config.yaml
image_size: 64
rotation_deg: 5
encoder_kernel_size: 3
text_encoder_activation: "gelu"
text_encoder_fused_qkv: false
text_encoder_bias: "all"
beta1: 0.9
ema_decay: 0.995
final_lr_fraction: 0
Rows from block 4 of the text encoder, named by matrix and row number. Rows with one number belong to one attention dimension. Each number is 128 + 24 x the weight over its row's rms, rounded and kept within 0 to 255. All counts start at 0. Numbers have three digits each. After the name is the row's rms in percent of the matrix's.
# q: attention query (text_encoder.blocks.4.attn.q.weight, 128x128), inputs 0-127
# k: attention key (text_encoder.blocks.4.attn.k.weight, 128x128), inputs 0-127
q.65 100:126123121114120113116146133143155168131162080147191137176148087090141111111118147125179154135164170117113121092133095149170112119099135128120150135110143117110104133133112120095136114123142121154100106112124145148146144176131122187116120128124129120141137141124130109091169153141133165121098161161076131078182131125118137089156160151133115120121131131138092112129104069137160140136139
k.65 090:116158122163178164118093138101082095106137193143131097163144139118125143093162121101110082163078139097134140107115132114143156085109124105130148137178124124126126131111112140127126096159135122126114172137128170149143119110164104086121129152164114126085143155140162121159146127132147137126141091149136098108148125137146110141071170106146170117109120155094124107130110119145139146131147
q.66 080:075101128152135135117117125148137127155118099159118143121120126115119131133141077110136172086170132102132144125144104149149106148100101107141162148132172124125134090147067149090102106131126157112149174142113156102144146129122147111116159165144091109161058160076133151113178118112130119115138177168100142125158155106158123117163098103110143146129126139125123095144145123122141117128111
k.66 064:165118106145119080110129120102123127113159145094094100108081140162130117104157118161132128118146138144125140129138138124147144151109174118131158128173123150091106072088144155104104106132160118134129134141143094112048096123123141117106123107116109126110154133108143142118139132167156134156111196124132098127183123144126120116160145140145137144149134183139117097146137139084160088134151
q.67 085:101098109176137134142113112160104120133132126147118132149104116133151166083110104138129149103114127088148151108167099150137135087135098095127163132153162163165138079132099098100157146061122131120134198103108090105110133099187143138099150148124124105136113113129125118099138105114140141130157125125126123148125163141117142103131141184135117087123127122125134114156092086138118171127131
k.67 080:116144111101138092094139110082142128118167109137122162120136118166150118150124140157075152107166138121114144102144105147096142120143100094138183163131099181173118108144118124116129131165131142155133149118129117125109196120107131110124105153111162150105158128080137144105108184176108123158115146125146118173122139130144134140141144164164114117140085150101129116147158116083132138118116
q.68 093:166115112120121108176134149168147104131118140126101137148162156104067084106111164126139166115109153134117131147078135165090116165077127139153096129102149065111134153106146132118109168102173094124157117095151136166150119154122139163100135075141100122139119134110092123142114117120105168143149121124135118102141111127131138107113096092089131166119124132117105132139144147116146108133101
k.68 130:113118157148123153179101152137164144092086121134146123091125088084125144100126134110151112124113130150134161141088127125150091117106138173110125115116169098111120144171120130121140138125119082104140083104161149127155108128150128213147147115150116136164119093142117121132165127088120167138099101103084120125146076093132117100108131103125131128111157099119132107114120104163123132103141
q.69 089:101152107131095146119161107125151147105170117101173137189084108119122089145113139146111178199095130115101126141151108133138128093155142060089119149104127165146141134118133100113132119102154111121130126130112133090133114148149106126111145108143170150078141094161108132146138104130144107125153094098120131123130123116092138126088146126150160135134148113116074151158141145132124134162147
k.69 096:176120119148151126160105130143106111124139177136141107127094108105133117117142116100130102150087092141138130116119140114138134129088101119121118150105138109087109130142129136171127142156121121174116134144126133151146114129134110133139136160180142128097134097114135115134095088104091103078108097130150136160101094058128124164051130093118161123165140111065110144126117132115133150105094
q.70 108:165145113146130149129161117136118132099110165112095147162107156110117117167096136108119104169061127161176130094135137138106101102141144136132100065127137142146183147121132098109147169111141144118135130117114090091130122086136110176078134117148144123136177130114118130164107131135138121155150124071146112162127143149126108116115104135107122146096116133167069119138123130102129132112145
k.70 112:094148177134128128090150133104158166108101103148092102122108074129098132131162117129124133120135093113115126176137129118052145141129094089175164110144121124131153150129094140149129132123161137124137118136138142135126177128118118104124120149134139148102130149094156069146128107134117149123107139138140125157137100084112132149090134105105111099102111159073188102131147109121133091114102
q.71 096:146176130127150111162107147120147137125121127134156117113136146119165112112103149186164097140084098110107129150148115135137106079133112134156093145114160096132138161141161091114098101106132119148092116110152099141137123109157118126097156140147154159062135123164116139121160143157150163100156103150113131104132105173134124130164124123149159109128137104126054120114101105117126142160168
k.71 080:143121114096128158165143091068138104141144108140104081129167119134104151166142145138140090149116124125129124121119168155150123103101110123103100162152112103159115110149123128126174178139105104141093118112148145120154110091182120148131110104139125120137102132126122119128073135119095116093141081105174104123125128122140141103123169097165149165120109145112143148146119169131169171103095
q.72 090:106118095106108179129127151126123142116127124141107139170102104104117138094122128116156137121132117142119181161168130109089161102166141131106090148129194115119126141168122110102126135120115152129101138146158143130129099130153126079135141149155127136088112125076140118125169126108145122132129166161127135121133138163157081091101142146158123141103138146095108120120172066132115124107195
k.72 089:078102103116148086124141126122147101091108141080105095133132167116136126166128103142171115159163147159151152148134109118113112129121118146114102105104117172113085111108146137154173134119111166172164123135109108108142171097099132124105088129119153089086148148117153138134099110154102104099130164145169144130159147110149120145147127105121110104138075163152125142138142130081154136147124
q.73 084:127132093096119108129131127123141113154150086135144149092095132091095140122152114150141121139118161132106123162147074131124085083138166129134130109133142120116139109122125135109108103109151111140088116101118160159116172156129146152124115129120129117184163106092099147089091127126158113131137159139112149098162136177155169078151109112112147105090141164141112152157158093138173110164150
k.73 090:150174120122123158105147117060158129132154115111075111152147089127156145104147145113158148137074100139102143145151135101143134107104141115083122140141090180160127111097127135167136120140127138163136114152119170117151142118123149179165116087116117128135086130119121129145161144141112164120156123101135121171120152083160101140133149123134152116150154110112138097105154128131156127165082
q.74 091:098119119154095124126124119124140122098120152146137122153150124131089111101127161131146126134148164094123110139058135143133103114100141142105125175156077107107120149149158171086173142131126122110154134141154176142135117134128144104156147117088079127155087130144121142159144152113158117101116096157106093100098105146172102128078133103111172141136132139086183121139115149113132108140135
k.74 083:148143133115121137176125142144111114128130121158136115142100132115127133077119124118164132128077183130134123142129139148152134137084156154120145110086134136151110152153173091157137110138118126128119167107114136131137079164120114164065141095135172134121144080153131107122140129120154172122150128135135154130157101097135128080110105108086168128120171086156093166115092091120123133127097
q.75 082:173146180124126152118119157111147139119165166144150125119122143174150148123116128146076101142122100160117081137092169120080138124109117142107112112125089172159138136126141105144106110135101158150140097132118122154102139109099137081149098133101177127109115123124119137125118083151136088139122117091156135146102114113143163119125098120127117125163150097130179154126100175146101162160156
k.75 082:190130096129087132101152144108104151149147123087139118114117092104120148136155144112113155166110151098113115104096158116103137150105145128115090096122108071134122137100116107094152106123110110097106179100109145116139095132124089140106168150147122114126121118157120115109141165135124123094163103102130122088107092107151163141175099153127150141105123125158122179090102123120129176133146
q.76 077:129146119136135129123162115113128158117116090110152165129155104146124149133111167085134128184111115117155125120112091115151131090187166110084103117108117156141155107129136138101173131145136124104105145128111141083146142085136111137138127122112169151086174081170156111152119172134150163128173107096119100119149101096108107124095142132118110148167150101132095137115132152116120133170137
k.76 076:114133168138152133124146122125133134092161121165148117133158097099132139122133121119175132110113141134128106155144131156072140139119119118135138119140104106140116161143161140121146152142166178135121144132122115173158156121100154110107111165167157120083089127128151113157103114090102118029151086136119112136113087140137118125105148123100150125114108161102120148108175133151147149112083
q.77 102:077094088102114109142144130141112117119096087116133160127145097129122139102112155112113149086145130083140148085127152129132136144114106146178167121090140105160114130169147147096148123136127101132182144114146158171148138154130135154133140131145115111156076105104160101091149152104157154148150136165138127093167144158104132093137190123142116141125090133096154126131125100134155123114122
k.77 100:084116136157124115128149115125112142102149100156190150176126118148135112099131142089128161121122148125170143122140069140145139113154111132118155174131094151131121130163112143112106101143100125076154144154142109155107137105121125134091103158110130126142131147153110129090132147109165151132127190136110122147114148187105170118173144105144163156140095112161116162150104110141103149142152
q.78 067:096155125131115110094130147139135158148144084131138122138114117096163090166135090180141144170107148144150131105108091069095113114138108095103100119095151161144146145150119102093148083131134129154128103111109121117156140138120158121117111143154180124129143149112123117161148159149155140191124164144095108137160149141126141145154089103127132142108075132153092144165118099128114110111114
k.78 075:158129174168129132130106141137141114156151145110137125113100121086130123138161084132143093137106114134100147106160163116154133130095138079129126111131117112128126152111101138141113104164136130157139097158144140133137073160103152127184108116172102114093173113130133126133098108102112132114128099139127156147113084107150067164113125138148116134129154122041153086126135143158104129142123
q.79 106:125154144053146138122125098121125121100137185075096109135109123126120146162086155139103140150116096135110126085145123139128127125160135136156136129105167144125137113125130074161104127120106104116106144116157078110112126132140124162067154130151164160096172089169136131124151114154169147111160094131133142177162110125112149147131132127160116132136119110121098128105150099112115131096152
k.79 091:119131149148148129129153103115148144127157126119104106136163109160152132150153138133137061107114107148155142149138153117120139133102074135149085130161137100139155100123132140165104149130141149135099106144150110120162158119100098115120076141147121145113150142056118163150103111136123113111092089116152121120152117081131156143127147088131146105111114149125168120173159159119127074177099
q.80 127:133138104122080157121137103098136104123135150116118141102133108138138174146115138100129118124173120101158159124087179147129147115156128141117140135135132129115122123118162120151143125152107117144131141145134166133096129126125149122113160152102136123160063123140102123149142172115134081117136135136180118152062117076112094101183147132060099123106133121099180106132110116136140137081146
k.80 121:122122152095146138099151151171134123132086104106133138130156123165146111118139107105133127169166106152158162155120131134120130204142156093122105104182160143143138084176125116133123120075138095125121120121123109152142103127119145071149096126176119114148103105116140088158131139167137106122130115132099145140159143095130110148162132144174139126136157134103106142136108146115178134143091
q.81 080:129120117132145100157073116145128115115141108126154140107123103156158114134153141150114111089130135181117134126120102145148117130110147107171180127164184162142100159083105093149133125125088113104116109130102095137175112145144118145136133138113094144126078117141154160102113126126119161173136104174155143087180160133137142128162106131129133074099144129140083134127123166107123126131106
k.81 080:123123099152107109118116078130140095148120151149162116123138107106095194123090139131128143126111124144101139112109110115123163070151150122149069108131103168143117114122125071119151152120128152105129122084135158097139121162139135160117140123160087092126136116092093141080142122147090139147065111095155114138130102148116083110088145108151142121130138138127111133145131105115157149163137
q.82 101:132110111133115116097118097129160111118097110108095103093147089100088151125087103088142123126154097115104089115090120106132108132082146119109158126164126122126164081099130138122164124116132108121125119132135166102128168174080145177112121141097100117115104136148119108131113139124135135148143139106129087078132127141115093132156158144113127134089095153176138123103108131175163144076132
k.82 092:157127135124120098075122157125143119146111143129143111156136094146127134131129113089095103145108148110128067097138158137113129142103157101118138103089131108127105135133130136112139183108137134097109147126083136111147136182112128128140175120113131134077119168082175168127146130133156129150095190087123144160135115104117101132131141125146111148100211155107139148138129119133144130134105
q.83 093:161151115137101147122131102118163133153148140152112107112103093131094138124105135139100147097093128119141139128124144129134177115125140142124114139124087088127144146104168153113107150116127132112102107143124152105117145110102100116122097115110116112122120107166136136150166182097140088077165136113145187152072123171134146133113122118096059149120143121172155166142093124150166163102138
k.83 088:135150126152105136127151164127118122146162124133099122127097154130157140066207103133130132097182148125100116129169124113101143180114159135089133128138132149113082117106091137122123102171141126103135092184092118133108151094112093112156113117095155093132118163133109109140151139151108086134156134113145144166098153118139163165132105139123114129126119112160139107153137148160136134136108
q.84 100:120132157124144125155137082138110137105092149126096143121127124122126148183126151093130114111157131136163110106176176129089132119117104111136154144150148112140165167157097117105118120103096155157112146124137128115048132167090151137120153137147139139126116128136122125156148140136134092091138120182108151109094148126146066105115110144139100134136123136164107098104085086102119131098161
k.84 088:128119159129126138091163149173105115150131134136138113106138135130117123190143118119138127130147122159189141137126155163097134171158144128120120166160161138130119078158116138112142113090098169124142098113126125171130117117109148139145104141162162111121089149090137134119158100139132123139119149166116183153136186093135115106159135126096141136122149171086115120121179115143147148085141
q.85 079:155142139107095122091139134117144132073131102122139165087148085111094136097142114082156115118151141107127136090090089111150158144180168173142108100080161134127136132096134094114110115103130100106150102107111162142161132160134147143138115163097093145164129110138104147134121134127108116122136091159145140130170094142118133097164138098134166155124128097143167155094135116135131113116110
k.85 091:127139159117099128128154121123125132119154166148170132120164121124139111068154163118169120178102158129140135112162136142142146084146113159144139123089142134106155141086141162148148120109141126175106155122155147134132114130120162158087130130121095114126137088137108106170104128119144122092103132122136113125179146150122109178096139113176118099153110141127094142063131106080110103147136
q.86 103:120132144140141119143141092100158118149120134166103177117139113124136093127150179161106100103128170147107131151130132112117078108146165151149141123189150123092104157151135117121155121114157133140113123144102116126106068128182113140107134144084185150110125138162126121105147133095157090095105083147175173153104143120157119110107140121133135121130142111149126116124135093149148130160153
k.86 086:138122114148131108123140092124133106116111169132111129127133174116116145171108100103099128132161156187130162111120111150139179137172132153086146128138114152123133125145122110131136122155147153099143100129131167099096145124151108123124161177133121105132085168089126110111149110150124117157106111129099162163102102162101148097102097172087158108115164171145107107131142137137118074128094
q.87 084:140119095146141113100153130123103095153117138121148136119131117124125122156090150136154144144077116147180099120153070054147138167165143164095092094090095149083163103130143111104101138100093137120098135116118127142139112150102153152135100118122101105124126089132148160099122119121144142113109135091129166109099131145059119110091095107143148130112132129122112131149122106128145153155125
k.87 095:095170117128145154162148117133134139131157135160130124129123114112146144102158138172156130125128111067151162137152158093150130129111130127140113098143152136114114141075148159119123065119157134129142152148142136127118121143102157115104135113105122106116151095171125113184098135135151136112119136105140092063188131133154102151095156115143130147152081080133149131120122134073118113101100
q.88 118:100121137104165143151108071168126168147133193119164137147164161123112131119129113132131108116126148155090111126195145145166142158150138159144088113089141159129117134136172104115101117120156150111120106109118106102120137137169153109132109128163149145121169153130172117163170130150120137115093130141128169147128138149144111128107144106140121099154162124131109167148077129093112117149124
k.88 101:147141162119118099171117129089135130114147167142133135107145121061143120132171150146142162117112110157130166135140101150132163081148134137157161151146125093125088145082141134117153061119166125192107139132151129145112125105126121153105136120125113134143137101089100126102121107117105117104126106115170138109094123111145143110133073092094125118150114092126120073098133104121110145131145
q.89 116:150110101142088126144109124134153142130105172123131110119113153145119138155129124109125137132132131118135154138150131163123167134067117086139152162087187121185089124123132127150129148140068146105112116106149137108138128147132129086140144106143075142129115128139188120146094136166119121137141196159086143080157172126134115149149149125112098113156124127156109142131081132110124107130143
k.89 087:099149120120108122137133128123112088162117148144116151124123151111152124104090140107177127173128055145106134120132148113154150122133125158184157120179127145139101106127129119158168115071105138123124112100124101144171057126124099177157106137137099102158140094110121109132113123143119155134140119169175107098119131119113123146152095111091132170132118128115112090125151103127150139116133
q.90 121:141157131123115113092146162138125174091101090132160115121085132111141136098118117131126133135162145108142132150109115110106142097099143126143093151164139086157147064088140123104147127146083146136132093160158132142160126119077136122119070133147087088164101109113130150123128128138090122130142131108125077112102158113164146077099137119099128109092106157139154141090139133127131125099145
k.90 100:168114162128157159104142144095135114130129166105116153136120131154142124119142128118134089125147088097138137105140135136111169113113132155136172094172095139114175127145127127143136161131102093130130147121073148125129098150108159145136098101105146103136175136160136126140137115092102147120100149125140124169106134129126125125120101207135099187121110143172160146186115104115146121090123
q.91 102:119138128144101097127112103109130122110082112119100123129141100133118182153121139101119120160136110165177112101119165128140146121129112067108158136160139116120149110126115100136161129132047087113119119143119156147123128143111117164091114166132121096136083127154160144143109143152094160116145174092111121085119139115121100093150127143152103151099115127154173115102070130124128145114136
k.91 091:124123107109131112109125176140120110133090079117098137114107110154164102087152090165144086129126152135163136135121149120150130191141118103138076109108111115142126135157122173110103143140080121120125110141131100183142134106162136092162127122110139163179098150124131165126163134123095119111164112162131143147143123121130151146109118169133151110119141153112122151131167148098180118086130
q.92 110:152142125154091120121153135106087151145130102130103116106036131109162130169059167151137174165109092129108134128150126137099151105130119127141057120120138116127128157094118123125117117116110147122131139107096143104130106139144142106113142134123119126153128140122122147108117131082134136111138087139141173137131158164133136165116136108137083147129143119136191174110086147136097116126140
k.92 092:121116114177099111126138160123114141124165148173152125110118165091140153079150119168131141101126184131110138145168132131126117109123110157084124162124121112132109128094131139139105114167150152105137108136126125118114142103124104157103118136116110076126151137114090124159120163119129125142152129102132097175092113160154157178115088142087116106175082148134142077130178121154125132129150
q.93 098:162146106134129133146143120153128127090127115139110110138087110148150133130104120157137154154114133128149183137097090153130130089125085120155112120114168101181158107106137122144128118158128127122112141137128133143120165058122134114122132093153115181161120129098145140104201112131103157134101119188133185149116142132117171127127119155118137098124127095114167120127105149092098105095132
k.93 083:133190092159140136123124106118094120153162115074157091123138111112087119084150103141105180164115144139109131154112121129102155099141131145120130143175093126101148118160129155105132132118147196122128119135141134115104145092125124138096098135100098129112115156120083126107151140109160122134124122121113142151093129125142098112126139137077149099128142135095157138148139100161138164191159
q.94 117:150124145136121113114146100111135146121125139124072133097127120142146147206096130091137135129130087114137107104110130108123070113152125130141123136138108108131106162118117113116153086171081115120161158141137169145122111147131147145137131157137141097154146095167166113102101122131129102121122133140165102110126118094069085122159147089155105139111103119099214130114127114122104128131119
k.94 104:128160111123125115121131127133106120136129166148155119169128160104094140142199098165135148124131155179187153119152130137117140125186131089106128149112175143135132134102096128121102096104163150119140096109132138144129173132145123093130141148164134113106094132113133156142098112138158098151128127140106145154124108146169128165102131142085064104135137165157122147130148094105157117109147
q.95 110:114129126133119097104087163133154093122135149115143110133156132122131135112154123098145132132139184150166127133124134130145128151129114159085154097074130110158111105153142160128087151156108109106128144149123127160150157136118073124128153077146098124107152121147123099141152127169082066138164131133104121169117148083087148123173113131138113092154114112089143076148140122109105148125133
k.95 095:127113114112155144120125132125144133111122110110108073112104131174132127102124134125106133113138116117137135107090145139135135119092168099153115091209111166164146130168162134113156128115099125110107174124108094121164122132130134111159106137105141136139115147129157141151170143102117156134115104136099101136177136159152161107179174101179089147125154117113175162122085111126119117132112
q.96 107:147123117164177118094115096134132094130164168163151106129113083177128189151139164115133104099100130136140167125127133132150165094131139171123098132121114099158121133113145138117115106125136134136103155121150144152130159142111168124111097137121113121103100127137122127138067097128144084122154097173168126128122156093127107127133092111171095132128141153099139104078125158117109159097144
k.96 122:130181102106131118103132134097153121107120100111112162143132128139122145118096131115102118148126164125142158122131090101137133135108141144111137113105118086143133127104137102095087094148128132177134102140161106131124153124150150125103081175114122140151144119112134155144130123117149120087114134114130096157128130120078138134118075162143156102182127122178117198126125154188179142119172
q.97 112:132146156113127123121187119181145154120116126158115146123112104103107112105150094154151130133143111133111135156147113107115115148131091111097093147142120134099149147153122150163154179142171160150129105172147183073126127083165143144102139126103144108118140164146125131140151131135118152131133090085068133166154137125110118128095093143095125142161096126115146168145127107119129081130143
k.97 113:168128074112159095118111113085107124145096122143138115150121121087090108119111158153104127152132105109102107138085172121141140133121109120156125155103106154100146124107150134130112115115110110130085131081153143144128116128126094130106155150098148086133093055161106099145139142153115126122142096148110147099128117147133155156105090105137107092092150137125105123167085102128085129135082
q.98 102:103117093126092134098127127088133135103085121098105077146127108172124137159107139155096121137145137128137126143132153110110092097161143159105121108124148156079125138132143137108136124095076099105133113104118121136082136132113141077145121098194121112139119133205161146110146094088093101115115119119119121128129121155148132121164137160159119122118103092135152146119151136151125112082159
k.98 104:105160178146130106148096115103091134146125175121113154107101100111162153130133121105153147111148074122147124102152124137132128118164149094123154140120088119171126140126100109128158142168110142146106124109126134119150116146127142149114092165112085138154180133139102151077149134161156130156106148136100112129111150118106150165124189092106146184112119128182163121129121143115137110109148
q.99 083:118134124129137136145104136088130138146145129093135146144137124112114119126144112106161116117130098118170112075130125170126094147128154105108126119092171194141118082136111141101168115140134119142143129168139122113143105142105086132135176129090090117155114115146111082108146135177125133112137139151136114160140090160117160149149159149114118146142162150074086162161144106133126138065099
k.99 088:108106120145152145105110146126134132111083111086142103130127130154139081105122130125113135092127132161125127184195110141059140138116125101163146101131151101177146145137162139149106134088128118128159158119134112152129133100124135099140140119181139099098155129096144129141128134126090123126150126079143110139100150115115074094164113118170104108147126086142134098156127156138090125154105
q.100 106:114141097157137152150126162141111124131123152109144123110117147149112138103117131113117120080124113095127094121144116139138158175165124161157154133128137141134114132165140165126115140161124111139145158147162157151104138187113149094195137141111122160154152129098167108130114086104156133173120090103134163126124120106121151071167091118130129130140146166085145130164088163091116116107142
k.100 122:161075163200149120154126116172152164123072129160085129126124132093147131136160078139066168136149131136105124139125076145092145099100132142148126136104118133115098158172109108113121110138132115110134121172141148130121145157103161127128135172151127085139111137090141114108128148123128136124100123164125105152131114112120112070095147159123116142122138143136133110157124148099129157132122
q.101 090:110084144121125101128164128095133078157120143143128107163108146114133128123096103129079140088137086149152092149145134104124160096125095144161124127133090100122107096158129136161141144103124093081127114146131101111114135141122111131103112144122073098130152117187146157105178142106164098094100176140134150136104129151143112096077104146144129085130119124154139110141091133137127142133116
k.101 107:070157143128112149088158130133139093146145100097130133183153159115155126112141119123162152121123144119170158147141162151109120124163123088103122126126121138171129110122126111119170162129084156164136121155165122135151078093134153129119142129138140139141124156093109141140122131095161114124122133157152152132122129170161129089129078142089140123133133104103099154103172080159169167114120
q.102 122:180128110188120101144102102117102111148155163108169117137124160145157128097128140117145145130102141143147111124071152096114099141165133123151151124138113130151142186122130117120146084184121154135155161156135142156114144180148177127133145140133101177119103116151126118100089115155154138145077178116141124125112106134132091120139130124134152138106136114122146090104096114117130166102122
k.102 126:097120167107126117121214142177141145132102126137113103110139133118158130121126120127083136155104130121116177097163133135124165134116121171136114110117146124115143173119125142104107110107118107153130117177092071087136124120118116153179130117159125127110140117135144124138090104116143100116141133148138113142114072114170128145106096150125139125126168109106146198146182113139125154119128
q.103 103:125140114144128096129097119176139154133132167163165135149122123073133121127140131100102099120124112175145093138141102123099079152108108137109138126137163110150150127090096112122138161129147206094138131122132142103116159152097142097099185109065116127120175126108140112153101114139131153153128125109093107159151127113144105144090099155099138123124121140158125124166124117117149166146106
k.103 111:148097086136104104110172145136145129127154152110124147110147138164152140101142131099123145155101097101124118122154152122147110116136124107127098148128123087111125154124165134182079053126136084132150117148174102162109111135141119142122104161126173116139125107178106123137142101125127129139110127126156136144153109127147137086098117128157100104173144130091142107114163099197142155113103
q.104 099:140149077104175103132125166131156174137092131117132111131125097119101089130092159115114106114142116136168166104184131116091095090150105166134105134145161139114081121165136133136153137109124139121141115104164078134133113122096138096082157092140144098119146110118140137138141102112101123107103093138136162146089132122148090177142100147132122125153124147125154145110125120128128092088159
k.104 094:156178143157113146136135159149081112120101113159123166140100118138148122088117124129154144100141132125112124160194115136119145073133124080102114136136117116103123134131103139169105105149101132146169096114174101168152173116152095138092113111146124135124113107129143122103140081082106099126134144180112089125090123126108115105146148137147115110167154152158104124114132090126127101144122
q.105 120:088152161143139146128103145136130153123097096167077134109171100136140124130123153123111101139113104117097145126213107160125153153097107119135146129118126146129127088141099139134159114109126107099148123134117109153155151104122141133164085097161137111157117127129132144157160128102133147089141085103157126139110154112101173092168101143129122098121123156140172151159105175157120090143143
k.105 113:165183123132156146129085079063130144134132122150151186104122100112122151105142165136172130125148133152139125135127101149145081125130134125122170149106124123142115101133144109115169142150156181098114136127140188152131133143137125074115121112080117092142121135114132066127135139135150132150121086146082132129110153158118130151154161104101117139156129146135101101140117123111105121150136
q.106 104:129107110133137096088066129088162100115128157103110148087163144145140136131124116118126140158109122121129139087156147116136062163156137167147137107122155119094164166108089108150143149156140133139175176135145183128144109137122151104106135124127152126146144068188103096137160147155118119120104130130123141142125120118082144111152153138133112153117129159148142132104126143175106117127132
k.106 108:141136105159149132144143122147140114145089130119119102103123155147151122146127133130124155112108128160173084150134135164081111134085136129152131113101113130124138151106124108086113179139116120073161141106131142122100126172116134126094139070096156121117139115112174120137146077114096152123137094158093113170082160117113099159109096084109145126150143084133133107144092141097093145134137
q.107 104:115109148098135098107184120159145162114114081127146102133116138100099059174119098128119153135134144109135128092137125160129081119143137154082123136113130165124140107143126127115116153166119124122143175168126131118114112116104126134138121125160146078126130148137104107163149170086114142125134181138093131112157086159139147105144162118110145117067127123128103107114176100122127163129134
k.107 141:116121117107134163155094103153103167108163135103103124129119104152126094177189126134087148105148104135118117100138135149091139117139118143158094149159114138117143171111124128120133146139148141142091128084109127124117108142141172146081171104162111146135132160067116131148147135145103139118094125098120137127114152138062107123126105101137131136098132144127120060155101172127160110143138
q.108 098:176101125158098144137162150115098147140175096103113143163090126138159166109156111079094104093146124122130116092153136084148157110156118170107137113164142155132137159126126121089140138111101114129153101137131104134121124113127138124139123123119104147151106106107145162116100095103121056143140137176208153124124136100115125120149122151134153135111150125147132103145153137105088136103140
k.108 092:160092153127136103138132139140142130147118166141132112128100098104109141120119094153156123138154130122134110120120106099161157132137121160130129136114116148145113117144093127086126106161126136099138160195155146142164132132109151130092099165138135126143122086147153129115146106122165110154123175119139149190179068151130135131143152159184129164160129128126139095167123133137109182172156
q.109 100:097143117130137118069136109076104119133100141130125086121139131117129155116132164142180169103105136143119092159090129121102059126102122105136124120102118134116134140111131128122124152118114141163169093127110149147127158189134108075141137144132092156097145133157134115111129152139126129110082062107108095111130103140122130125150127122112156116145132065159125132116176115156144123108105
k.109 106:117094149115117164154180151153115116126137119132149132072120116120116140103058123115140105113113132118106122156139132145098142127082110138090142157139121122161136113160123178134108120135132126157166114123110099138105122114127111134157126141093133098114125114120090152106138125083125114145108162150095095112168116069171136126120150144090148130153086121120136197085168142158145113117117
q.110 103:108155117132117093127085145123156121105132128111151172137162115200122121130114144108158095121147132139152125114133158112120148097136139133102097103146153154129140131100137105097135089114105105155102092111157075147119096117099165149105070134170185111127108151167151169127115129130115101148114092143168149088099136123113122119156114138177105092145144131121125108122118134097090142119122
k.110 104:173130214152107091105101080108083114141139141157137151167111129120121135115111163093138165135116193146132127117140126117109143148132110064183134076114122108131110129133137143152160098149133097125108142111120159101165173131131142105116161136101113122121136089124143138130126149156127126131132145146139123150100165130140137137145162138113131136115113106180092137142119118113143088139107
q.111 101:157123026115147095125146154091137131140142128107114173092140148171132154113131128145140183106108158143121133081103155117165146134129133108109125110121156141119177149121144143131070137127151095135109135105148127124070147154130131140137105180139121118090123113161143111156128161102142133080123098120138101128117130121105115118127125120129145135095159160091123103121085134149143122146137
k.111 103:152143163143138141155161131150131106115077156119131138107104131129117090133177119139045149117162132141118108147124105128121157123099082118126127107106130125170146117167092122127127138135119151167108127103091066164110104145111150131099094108149153123136129131091129140126107160117137118092137124134105110118166073125124149120085093173148128157133132148119103171132128157140131159170125
q.112 071:076065133093127132097125112100117128162135131148172143144107110146102138135150132129130121191127122125129134103124097103130127142132125125094067154133127129127164150107152123144093135130157081121104104142121125151147126146118165145115128111133176168147130118135103129051146137159130115172169161114120137148119109078121105118112123138187130139104163121098133124119121084165151130142108
k.112 074:145137111149138152137133120189134132157105154115123131150122118103134125107132155135116113101153118110152128131155110162117161171118080098152123130126147110155127111126122115173115104151105155166096226103172096158133109156145110118131126110143118117164158051119088114144145142134118111152165118108106133151096116142166131124153150129108128128132088107108162129128165117107142108143110
q.113 091:145163118125183124076120126120161145109119108119093062126150145117115139084139138126082105110087128118153095153142101156144104191119123122086083125126128096144110123158090145126134141134104123132144120114138103143165133125142114156099147102128137146143126104111140121137127074134179139120135123139092111121062169119162151127079092145116112101104111108144134087121133148124119142116124
k.113 099:140116118132174147144119144147080124119125111099161127148114090115119113115101075121104115086084124163130111154138111163137136140113123157143129111115156100148116111120135153153151142099110128126107136129116149106092134135125097133121134094174137087088158104106114095087114142082153105139113146176111124169146168114131167120121130097161128080083120073094124081126132134163111100113132
q.114 091:126127129145140170134126126132137115128101083140142166142135118132176101138122114118165180160143094102144134149124147126114155127098119169139128100106117151115131108112151138170091094165141159082125165139131141112143135143127098128190094132084132147144128164133155103122158150150058110158148142121136161145146153158113113149120139128129165133163151149168137141129084144104148099167094
k.114 102:151166134127125134146125129118122141099138139147172122137143107140114149149118152136193156144141102176082090071098142086108111111156175117123150125171145143119149113061102146136116094141105098125098115151113143091103154104133127148096149145119147115097131107106116092122128146100132120110143132120143154134117127149070083154138138130126151125111146122117109104068123098127118113160166
q.115 089:117142141147120122194160138109104123100133135104097151096113141132104091131141124136126105150147152123122125128112119125148154142126090068132149097092148099123182122128149116076105076119094139135129112134150140163134092130095149134106124113151119087107115104107116140159107098102140111140114095082134144112085093141119131151125111118113088123074125133182124155167113106108156146089159
k.115 104:149163102101141123117204102097139107172171134126103154108129110156134103149165144119125126155128133118140149149185113129127098135124088128135144134111062145098099121165126100112142156115130129129152093141106150111114170148126143118118123117124120125172102144143131145158127127175110163145118118110092126153143107122164113098138084139125124155142128175117176166136140153088117140085149
q.116 091:141165083121130123112097147126098090106121093143106073130112124118138175102120113164110165111137128144138154164111112119120154121115138119095104154128156122166085153129101129100119142131113135146167094099158128132115139126105063127112151124160126113145136114128137109135095141101147181146134157164083072131142147163146153164097147136117101120120097090125122124128182168135127098138146
k.116 082:112143118096130086144113154127107115108119092131138123136138123144111136103092080097114136069104125146123127120139115112093143103155166139084138144123151139137114169132095130159163109094156143131136101135088155091141173101130132143138085127111109097159119118176165143109087125098161183143109141126115120109142138160116130144101131096175108124116166124100136098151157136194132147123129